Weights of a small contrastive image-text model.
Model: 5.54M parameters, encoder activation relu, text encoder norm layernorm.
Rows from block 6 of the image encoder, named by matrix and row number. Rows with one number belong to one channel. Each number is 128 + 32 x the weight over its row's rms, rounded and kept within 0 to 255. All counts start at 0. Numbers have three digits each. After the name is the row's rms in percent of the matrix's.
# convs0: first 3x3 conv, stride 2 (encoder.blocks.6.convs.0.weight, 144x96x3x3), inputs 48-55, a 3x3 kernel for each
# convs1: second 3x3 conv (encoder.blocks.6.convs.1.weight, 144x144x3x3, transposed), outputs 48-55, a 3x3 kernel for each
convs0.36 075:177109159085161129119184149130108039116150101101160171137142105154121121063078114184149069141152170197140187150182125148088134133153061091119163155059149179128079156185174221091164171166095099093163115142148022107190
convs1.36 079:131138107073155116126104167122089139123119132057146104146119145061104167150139097151129143093139058129083201111121126121088190094177091199123092037139184173122066141145172096126144100086140125157135106174105135154121
convs0.37 100:107107092161118156163109132086171195113115146119041110121104052149110120156110162104174118165120201103157139073083126154157196176111139154066135018142142105142089047080128094124124137140115104136113125147092075178097
convs1.37 097:169089111123105099124184152132121100108107090120137112105141223108080129127142101156091148119081124102147212101076138158110175143147137143144126110077130142146153128109094084155175126112107133137115130118083128095129
convs0.38 084:144132079113143168112153097102105110178151115110129135172112177130114166161122086145167147178145169182118156130127157141152134220158176155166130111115108130164130097106157117162128139150120115118132101091066152124103
convs1.38 084:127102127073140104136059186167169139083134153143103127176110137111163110124125108097113152137134144154127121166096145103133158168102141086111207151122120120097137123158067104097135142084127131131146126084157123151072
convs0.39 104:122164180145133134140129114171136115219116081129149140119114107095152145040138167060122109145075140118105127081119081121111152182157155143036142092110195148167099021044135046104124127165175111165142120155143062071149
convs1.39 101:141147076147108158166105123165128138095122131042176090120108149144171166081148090117161120140046162101107181162181095130116133060146116140134121155055157077098115084121131059209157103109198098165043177077158061130090
convs0.40 096:131090144168144132135182157093105103068195192128083094131088089146138184072055132101180157175123151092183180122153112147128115118121112081117071172143182177195169227128136176064199190136185127131165149153167170196128
convs1.40 096:163138132091126115106128150111047097196111134181141110100122154146130136105139141128205112195124163079120117124159117088139155121132158121100122111101112140110112118110111142079141111127143135154126183131177071190125
convs0.41 112:132149117127090082122087173111114136162107141126150166149113141091136110102152238136097125115124136174120120115105118095144064056129085131068191114162131120126084111149126152111153132160158184102129107143078171048121
convs1.41 102:117125171180120124182152093084128126124124111093161105089123165107135133128128114062211175133094136176093082048169111177165115105079157162113135121069129176086140131057115111171148105096103065145128079219038112155145
convs0.42 083:154147135082081121121127118130062129130124202094090113136155168120122088104099101076093102173155175138153137113100118097140143152212217096118144077095123124122146128121109103139139137144161135113076157101103102077091
convs1.42 087:102168124130079076112120158168107090098169127110093095136126093144131169131105118133109153133109132093175120119157069089121185122155099108143135161143179095097137164143078100111089121126125101104104124104137165152079
convs0.43 100:097117168102090125128158102207146039120117048203144115141133124133125062172219091145103116149117159109127186171136144176163149134089077130183231088155207186129143152172203122078179144155163181109166150097136186132210
convs1.43 100:126162134123147126107140132139151137098117147121144134116130174135124107126119130081155126098155085124127146130177213129169056032143111104158148109117118131105141163129169087138140169066097053214133133160090201082113
convs0.44 100:133110151099079126077138171197159094164142138120127150220179115171153035158084064157130150116169155077148197100118157147134151149222182164170147069185178158125138170124120126144161116126143108085255126097151161141144
convs1.44 107:145078132111114124124146128120132129132086168115125106146132101108102154109139141159128138084089085150145107147122178125066012000210149095121124106132135088137120147063148120159114120089135139140167172146050111079087
convs0.45 097:083120134114102136068164152092128108108200167043147153150141161091128116121093142088132120215108144126148161061079090069160100165114183121128127117154121106168152110127151133106173135132114097106099124148132162155113
convs1.45 092:182150108144151091126125149142133121124113126130177159145101129136092144132134128100101110167147128052141159102109092106154139079093144150152117132085110157126140155133132112064152158126153135127052173099103127133170
convs0.46 119:185165140164128126154096061143092189212101165135144125139107088137106170152078086140160128078109124127138103152165167112085092102162174166168131187157119222163186141167104116081118131100114095139084125123091108125095
convs1.46 114:187069162145146151115107153148158084244157116224141040129143176113149111119131149150133126168105058108129114175131169131051169150080084090141097111131109119186172125189127151163151095083094153133086133074099136110125
convs0.47 094:113115112127124131093119121186127174198100132175116196101116105136134074067088086082137103063104130078186125147164172154072079149118116110120134128123113166132148028081152070135130107144084125111149146120109140145191
convs1.47 094:089147133132137151155126108121087112161091121144137105151163119127112135101116141116154136135087124150146102135101145115125183111045085161103094175188158162106092166141121096100205105117165089100218105192094117128134
convs0.48 112:140031185098068131093140127182181199158127119067145218111078107072162102115203210114179150107143048128123120155150141153119100138140110181110155106098134136139084133166152115123133142119103176090118120094098136116136
convs1.48 109:134166103138126126167112137132096112143109117104155126142148155123108110095131131145144112055198159121040142164190139076209071104157102097139170132039111130131114121163104089148094132127141170138173085189058007157209
convs0.49 109:152167191104147141163140169129211111112111161175077082204176223154201103131156093140162142160098041090078072114113135155085135142126119130139137144124132133164177139175201148131209156138192151146096132095094087134162
convs1.49 103:162157127085124096110099143109138118133132150106161143167116141134136146097107121149139216138109027124198124130114135100210109166113038192165118082102177144131100135142115144129095161113139089134119167116127178158063
convs0.50 095:120119118128128131140116134106145140098121154118110103069131116127109182116175146178157084165110089139148136108180186108220093079132151074108121089167114100131122178139141140113148141107103143141174127125112130136107
convs1.50 093:137163121135114113118101124145155128110131102187080114135122128163195134128116171121105158096054128155091111117064122135105144100154120079105156115169155164122126145158085209141143159177098149162148110150155091131094
convs0.51 087:173104140104103110162095090120120092129145050190104075147098180142139094158161195076133072173149137161134108163127122116126153181184122182158113062145108164164111116132132149134133130140113133091122093157109111106070
convs1.51 082:104163121150089104117125106120152108096111153098098136130139077122134141133143158099185146182163113183101120156102146111171069153110207090104161178122096088142100160083167115083067165137094133097162048124107166170090
convs0.52 098:100131126078079120073095111157145145069140150150130098179130101093133084084088102134182162121141099098150091206145120149095101099084096182170143194182145182118085151106123133096141101119098086148130148106150152154153
convs1.52 100:156128157206109116092184102070094127153197133183112116117120172124107122110130111147100191168117086094171115115148155145140118116137063079159103160083076063242129100121155095149157123066096164141069120146121088141192
convs0.53 089:118116087177124122115149094166087082152110126191131112183124146107136125099125177133116171118106097059150093149102068150122165121115148131116121073120097145103151105094108114141117081103120136127123132113083131165148
convs1.53 100:162147121070138110159126135116077106152104112073147121132208188083095052155088142145115098128167069164122148110159130169097140126180078255087090007150170255052113112119105135167161112087122139131139122124161104109085
convs0.54 074:119150149164187158165177152148170169123110109119135119138175049121152073161180081204166126132081124135138159129163135114107177101112118194075095129079110044137071188184130165137176198154108083053126107093083099125108
convs1.54 078:153158122091096131085080142172195143128143112063131152135115065092136116111125134161132095106107110106141186087090112148196099132038141156139054148135137090092159091118155127114046185100140172103120130093132092125193